A small sound classifier, trained from scratch.
Model: 3.29M parameters, activation silu, depths [3, 3, 3], widths [128, 192, 288].
Rows from block 5, named by matrix and row number. Each number is 128 + 32 x the weight over its row's rms, rounded and kept within 0 to 255. All counts start at 0. Numbers have three digits each. After the name is the row's rms in percent of the matrix's.
# convs2: project pointwise conv (model.blocks.5.convs.2.weight, 192x768x1, standardized in use), inputs 512-767
convs2.80 092:119085180131092128153147137157137121169132106123134141141121097180148090118102101165137139069116108069135055105112144159105084137200207123115228108119198098101130100160120130124098168110135139061114123126133151172099082100159118127050131148071116134125141178103071117122098154148120126117106161117148076067204163132070109122142152124156089134097086130141105119087099133118146130161174129096132121120156160111177131101136093136032097132140126015099128134144130112161133046146201152181147111148115093164123088064096149160134136142117118185125122178133117108143155091154122058125130144139032098104131097115139101029129139118153123092126126132131150159169112139158113170107115115137106171090152130170145145162084131105138112127139118171088144133137171119131159099119119175
convs2.81 079:151146100119165158109065131160116093153095106162100099141159132143098205148062184146180128131120162151075175120133137126136136142202149103123222175179122136113105118161149132130137085102132091122150124123099164132117137085153147096192139141075158194129098150142137121158140072143052136152139150138097135143193124115117126118111114151163116114168138118108054108110119155089108122122067115179125089106125126119131119146141097126118100132055112126187196152139123107146105172180141137113124141092129126117116137091160137116150059075122115108105191079135098126137124148095104125037117115104156085095042095157093131062124117130117119154151130136130101116097157139124136109121105206069111138130097152106125111101129145085085102111139178111154112055115097140130150128116108147
convs2.82 120:074103210111130141090121138125105103118151085083115075174140097108083140119085098158161123132120141154187146105135125129129134122152111109171125111139136120209193161130144123150116143139099112088174132120138104132144111095122155178147159077199079102218143118135097067094136139225124162131097136154140051139110121141155172082177148165148176164099106069123186105102129139160167114184113105114151156124086136129136132149157128124072127134131099120088093143140110099077151098163128119109128101148144076088142035128171152102111095141149094087168141121152173081071119133129062123237099068077124144129137176215192150072134092150064150155208159136185088179139153146080146099096119175110140159100148148137127112124125180114129089173124143141067127120226178111127174051134155126
convs2.83 111:178136169145087118182150111141152164193041181181125117121076116183074080099161141188103123171141122129163163142129141087104138170146116121110144168191112131146179135100124091137175077140136128124143095138196169190090124132112082077181146067134123098130103104166137088140141150124170129151066148126074136116128129099147109168067147136080138144140138105106209118122133138142165163091153142091142129104129144160140164093121081117109132177096107179158135136121154089172110134194157170080086106165126119085083114096113092085089147112140160195060102103131170123163124150125107186115062199103161168065054127139144152121081107091120130125167140134179188111146152108152130136158174040129107126110156133166143152094101180119113127117060165141121157164082058174132141193139133143
convs2.84 102:075111166107117174114167128154140164116118116105138145124181150162111139111201102150074127118147119112118113172135163111198120117128129144150127103139095141116123126098151093121096123167186147130103048119199102091142180073084072160073145166134128179103115088104110163091109156100111093132113159128113128114177123105121173173089107118060080119144135131129157128110094122138168132104158127110133109115093126168118117095126119111165090131136140097176099128090121086068133121106164148165095183125103112085148149124095145146132097191118114109111056102130119152123181094157117053127107150159118063190173148122132185146141135106177131159203151135112088094164118115115111118078150105074111102122134120162121128112095088135186147169114132132133162123101096110090073104127132134
convs2.85 103:167117075161123125152181078116158119068122204108098147092094151121121142128024125154103176164108056148118168115108112143098166167104118140153108096139091117155108156150095125160086099159151073044091078135120150106121113196146161139124116128143123045135110121129067082179083124184078113181140137108107070126123109132138096077107140143110170125169118174108140094087187099141155149098123134102097135060121129146144113140131137112172168126140091106083107098115177188103122059082082073162117146124135144126144143160155136139134147190141155142140125134150166119115132144094074162138157145134170202165097127202168130118101121116077169134104096105093121087113107139124125099115108158144114144062116148066137128169142137131161187071103143124146150045137133101112136149113147137
convs2.86 065:112108127137118165150025133125138161094132136114125127130117112149124187166217143202212114139120203135145147128161102143194124121118159117105255153177218128145158159098130127185116127095096110152173135121089109148158151137125123198110105133140096119121115101119146120088131142132067128188128128082153162077106146110095132134130118121114078139154117101121093120126091167115115137115183142110133134115129150105125118127135157161055087121227087093182101132098110137163121147114148138148102118106118126108133101072160117149128062143115105159109163124111118108143037131130114069139135124136198162130053122134137126116131138168106121079139128105117125121140100110122078070138143147204113147110145161145140119095145106125129106113135151109135114086132045049104082110098159142
convs2.87 081:152160125132158177128143136127133173094126131156118126137184126130138131121108166163080162139116083094123148141129122146178163116114146134137255085133136100128111149054113116125147143148119079217127109165057082118099083139152149089140123148072122109131161138102163111157177109122109113084163110100112031116142162139202121088170115083139113115180093175138077141116113111107143170181098141121132157080142140108133154146130161175092122143086186060106123133143123117098101119109107120128099154150144136142148142080121129139122068121100134132116152102133103147120172122087111104110147130122236086138059142142100156087114169142169173134132162127106124166158159154156131113122123129051115075077152096129133118108129090134102143135123164102121130138132131137100121112113127139
convs2.88 124:091107142074125147170144138081154120101170148134166110124142093140111156111176075100132130150120148141122142088132144117091170111145173116131125129138067125081129164094115117099091089103153122165139102193105086117113144052087115064134095195119151153117115183162106131138134170123157059134133109082164114114127151116090138162143100191169111109138147144132157131109093055167097107132112053138173156135117089115157152092127181154127124054114128120192136113142099150178140143089082129113142176123171121172097127078109137119151094170170120115125128074139180192181087112122098099097165140174118134165117157099164130108105117138199097129045177100138129128183104114122232068138164097116122067123092150143095193108148156129156125133139118108146118093151163140092129120157169097
convs2.89 099:129102164117108166097163147152146163255145152110078130069074079080158080110131019113162135147092100190135157093094153101162162086109111154096125149188155174168151118133186115129160158123117145166125153140114148131097139151117136112149148125106145111118141174131116082136121134144146100153101132184119193155130140170167111103096134125122123120100133106120119092118107133089141228155096133116138061154144115150101144129110136107095164113109127149074142112107127132126132102128125102128110156090119131138124124117114120170157073115132084106115173130135129131109083136124118182052133126143109159128137158076076143098108084150116151180205095123117083133112114129099125161155142081160109068118164100106129149066121128163151093102122123090140156113123140180143132117125107130
convs2.90 142:111128115173127107132150148153166109114122127185186081150067100119154139112161138131130051166131116090167176120058160146150128104139094092146162127135141161210101112115118113101143150155122148134122109086074136159145099127135125120108107111175102138129106124150156129110094144132171112171103096095143142110139100141138089130074074100158075113116157149121094108114131107166151100125145080076086127097103163152147206089093126134140115188108096122161118064175169087149074167130130103167118154121131113110096172129110117141088108137148084183147149118167138156118060126119106185179124131101159145138116153113098186130199153109145100129178000116174103075212110162137122084139165081112105049133125128078109201106073162154136152083124122149154138160114144166174117110151093058
convs2.91 093:151156199162105144152125158113121173144123136110108144190102109195134155145127156137105116113120202126107111126151113143114131136113058141113077173158087119117166106146148118129150099101154136128103201130090056102036095169170119063131149162171128069146105147127147126191133132142136120135119172157101126134130129150126088135091131164172087163118127119138129180147126108156124205104169143101120072126126136147153113138134069144092131130096117125123098147122134113116166163153106136115160144160149167144103086139132139161137192154105146140135188111119151192083049141110201159123080131145177114159101149084165168121133120186118128145088133170148111155152114090122139083187133147154095216173140152161119154127122105098150135127149097094186144081131108126098116104126156133
convs2.92 097:101114173146119161124156104116158141188140113171175110124137148145126130097179101131112142124129122132069121143161136147089115084073149099052182099082033120149134159142135121104154160120160121077155118131141185114126137106136122189158127083113117115117144213066048109132120129098143100102137096158123114140122138113080176118068109185096145094104081115086195129155135084118142079115156109126152101193096146067148130133125062082174103120183070128115143146124147128125041153166120107174142129120085070087125117169130140122122089124099100160167164177096130111142126091098096130123167130123103166147051081119101133145144150132087110136137128137185101117167165066124111109066089049176103174199173129101127120135165173070179135146136106127133130107146144165120097142114165123
convs2.93 127:131141100153088121179110127102096156103095176180088144112159158137129149052139121143154076136085115110121150117129110145151172118173173150147161109182168150112131127086194138151076116133109113152091170143155074124103137097100170156150136121098115091143160156100130084169129154178137179074135116103089131178096145144118154099148155131150207108127042125181135123105146102172226097139151127090173173107126153134146136136177093149065097117135097209104057137083083106135207074118124122097180110163145139170118145119165194175059138079162181126112099125120103078065108094115076122100143141154108153096097169072168106135200122132074118125180150115109107169141081092143139094170117170099126155185098156186137127130175119117110115127146122115159144071117112143174120144092142125
convs2.94 101:120118145189133183143140153149106131139137147102117152150115153138110108128160106144098134134129132102144176132161110098123142139123096132164166118144171117144130107109162158134162119131099114137150121155076116109116117158114130144136104134123068147110121161152149057105167095143136164152167166087155149116147151120188129100138119115140145099078131101139124119150185135065151226165122134091100128145145070114147124102179132169132183134118158183185133121094164137165215076114149154098123124104104094170127088166144104131139146147098066119115135107127112113113112131082185180074102127065144102092097072121116149170110143150107121170152117128109159161088104129131095177117099145186134134141123110146145125162185120130120117102121165112169087126181103145088135138126128112
convs2.95 103:122095076125110126115138128148138145108112065066125094132110145168128144124111168079077158091113133143115135146140107093165114152133207109114134090119136122135140151102109153139142149128118076132152154142132132130066166121117091107086106147138152144150139117147062131069106100080108175127110099158108076128083170092088144141129143183106077120081111157111150169115123104170145135059102119170124148135123090149148123103082153116135156132119107225132157160127140123158136168156128133137147082151105160064090146132147092106155144063056118069123119130118191113098123128217129084159124109108199177116114149082120136164116155151104120133088113065129123100162145124123107087099084083197083227112087135073112106132043130082089168121095150183157120069138113081031173128138113120
convs2.96 087:122130143167129143144144131014141135091099133164116133126100113110168157090096067141218125112116148133173068102149090099105178132080161139195193122122145133179077122174158156111116138094145143117121144127134159163168061156158147105167128158176160088123132184161125186136127101126178084116095154091140138110109089131125139092117110060165109123096130074152175172147097084149132149139080128113124117125135103125102121162154122138149181120150159148037145116140149088114125113094179122144075132130132111145098102084117113141138098152156124107130115093115127173134111163177185169144128131120165100128210103191174148108121148152118111086139124135102159129123138156134150108104107150116140158102097122080089139116126104187130079110120143138105143073172124159193168142119117161
convs2.97 116:144154160164183145114070112104128136159071071155102149171166128107098148124085092130111160117127124112157142117066134106075131149100146144123114137114125142191093134161138148132120125078107163131119137143084110083171151140067148106140155126130150170125151128107107089156090097164165124147158174093085092131140162115124100163168180169119158129088134133122220107130117154092101125177142122117100135085180119144130117084128155084146104159183107123069134179132138051167176150126119144103119091146112130130176071141105121107169142112108188182127136166171114112161124165099072165102162058135209094112126091203130121132132126132161112157138150159110125162201073128099180108074138054176139110088154136093083107147173096099165142102133124121095097083129111123121062125093122121
convs2.98 098:085083138128168134093137130096129082158120137103075128119186125106090068160201099100183108139115127077084100145136101111134134153097180161089157125163048065134062129105107107089123169120131127082189161153065102116146132089149090174134169126126171172153092105171123150161154123118071100021135143204161121087131125079144141135160125134116199127162168105129093105178169117139103154213069125126109141144133093139081125074183159170096080108085151104071106110137092109117160122063107120156136124128150190155178102103120143143138151133149132140144131124142085211121146158113153175104145153091200110122136147203107110133138126107170127161158137204115122119117165083141139133108129141149079120158136133138109107119157150120173127170150130111171136084140141140099068100132078074
convs2.99 100:170112205132088130122177110156162111161116131179149168137094137153108158115126141118105121188162120130072088160116082075188136094159109122084083195171089138078092144132113069138127104118109102121155171114105175178087122128140103117166166103217115105133148091153152185187099066133121134119151124166207193098152165148102153131118136097191174136130109167120098109081165093170092098135159147093181147143140181100118141082184130126140118124122122100203077094115115152120132080103093130110114115159123146085156138131128137134112133112095092116108117146124112149121198110166124084150130118162151170197130138116141112158122119132090070215089157109129114108125173141108124170088122148110143163209128179113169104162149087106125129081127057090108089159121145152111115149140165099
convs2.100 096:128147169148144108116185116173123136096114178140103118130158145170136121123062179128156135117160153104112123165134122170115185130116158123182094128144114111144102153154083139139110078163185060130171156112103232117100101104141152133107173136132199183123132122151121122172129106096109151127118139221123079190142106173094129133158105157116153108109121118125163108174105100111124069114152118127130135114130097109159127157110111166134107129173093145115182134097109106153106081144109132178111139072094084125134042129117168125114112093133132116129142124069151203100186160150137193048068125139128120168161130165148081147124064103065116157161108193133111101132086122128139066056132111187179010114160163125114108196154090093172098098113113234127131155120128147093137136101097159
convs2.101 092:154124153118153120121104084114146077102097150143126154109144100124120106174112167136156097116122104136146131143130134209166106148140129161093117108042161120199115117113159087165154127163142118214114118153232144104176146063104120116102130105132198134120168138173107148119116130105096118146126116175111164166154138141144139131117175102114128131136118130140071145078106110127100115093138175140136126117091174171092145160134159094076152149094162122098128150107129129115126190121128133055152115130164132099180095117112123063083213164125107156150089125109154090172153129135086088155073137174122167134094121087194112141118084059108033129100110147110126100136121120197136152149176137160086198087121116117175097112121133126085123128074098100108132153090137052072126090159087133
convs2.102 080:119076000142135083111159103074121142088145145113155100143196097071122126112070127113033132091171044173125112128148107160032192152167089128156070082148043133141147097118088123057131043156124058047162125124142182165109105101114070132109147087129101229115110164124129124161157106153102133177131135090096146121157146107186104132137121146141148112104176158159202124105138150116131147173139135118133095137160105146112124143156134188115110115143085064130151128116148126087137133146153176161127140119145106123161140151129138145134185142158129117118197135132146168119117115161097097108152150125223165169105106149145099178128126149125102133169113140125154146159062139143127086158115124136111073103142112130149137126171170107121124133146117136136131142147139129125163118108118106
convs2.103 079:147149092142127089113152128110142106171137125154142122139081098065127147120217141105143149194101093113116102114134128112145116176139056151118166116110131091118141123114126191080137163106188043019151118152162098130151095130127119163225165130116139172137126114160123165145144155112151085151113127142110072126115114176130133133115137109117119141125204132133246153090100098061146046188051114060117126100125102116080145188124110171222090130210144135221165114148127135129118068147137121110125138150133088168114146136126135134151079146117125113119083126127118177140183132148117219135144132144141133131172118147140164145129118159126178117154120121131136144139158116123165132124172079120099099121228114111149103096136169155172127120109112108058149083133147166088099113146125160
convs2.104 091:145147129114127137097109134215084095241149107152114167139167116133111171114119185157123140121049191104152133108112118109147139129179180114122113148084184178159148121157130083083146156146077104176096100122170076147045110146136074092127122121162178038141113091099104186110086111091210135136101111066126095135072120082107120168112128062164069140211158125122029188108097120120126182081122117159132105086109134111105108156137155085111127122186114101113116136123128068055140061150130080120157082118098118139118110099106107144123179167154148097154160088137147134152139090110140125098207118122067152108111090141130125079129166114147153157049121134129110107161134103169115163063148142140114059139142131144141104157125069166129129121119116108107135146086108088133138120115093163
convs2.105 117:086137100193039060164137162192131154104112169037091114154204149101149127137200102139173098160131138123127103085167149083161073255147147142123103138136081139111106148135091158106169158157114124146164147115097185134097114136145145163141102130088138112102167113172162123126088115139167094105098130078161129169111163164139128172126110122148120076153117137173149080159146116142106162135105124092231141122108086132112165130110083122115060155074135115126118138116127163151125172131113078095127095133152105154152101156150085153078114119152107125131115141141132090130120119093114100151150112128119122147150142108135084102156133158132124156139170168132078103123090140190138146135135068105093130137148061101159064133143135133135103129073168144087097094186105129111149146004141166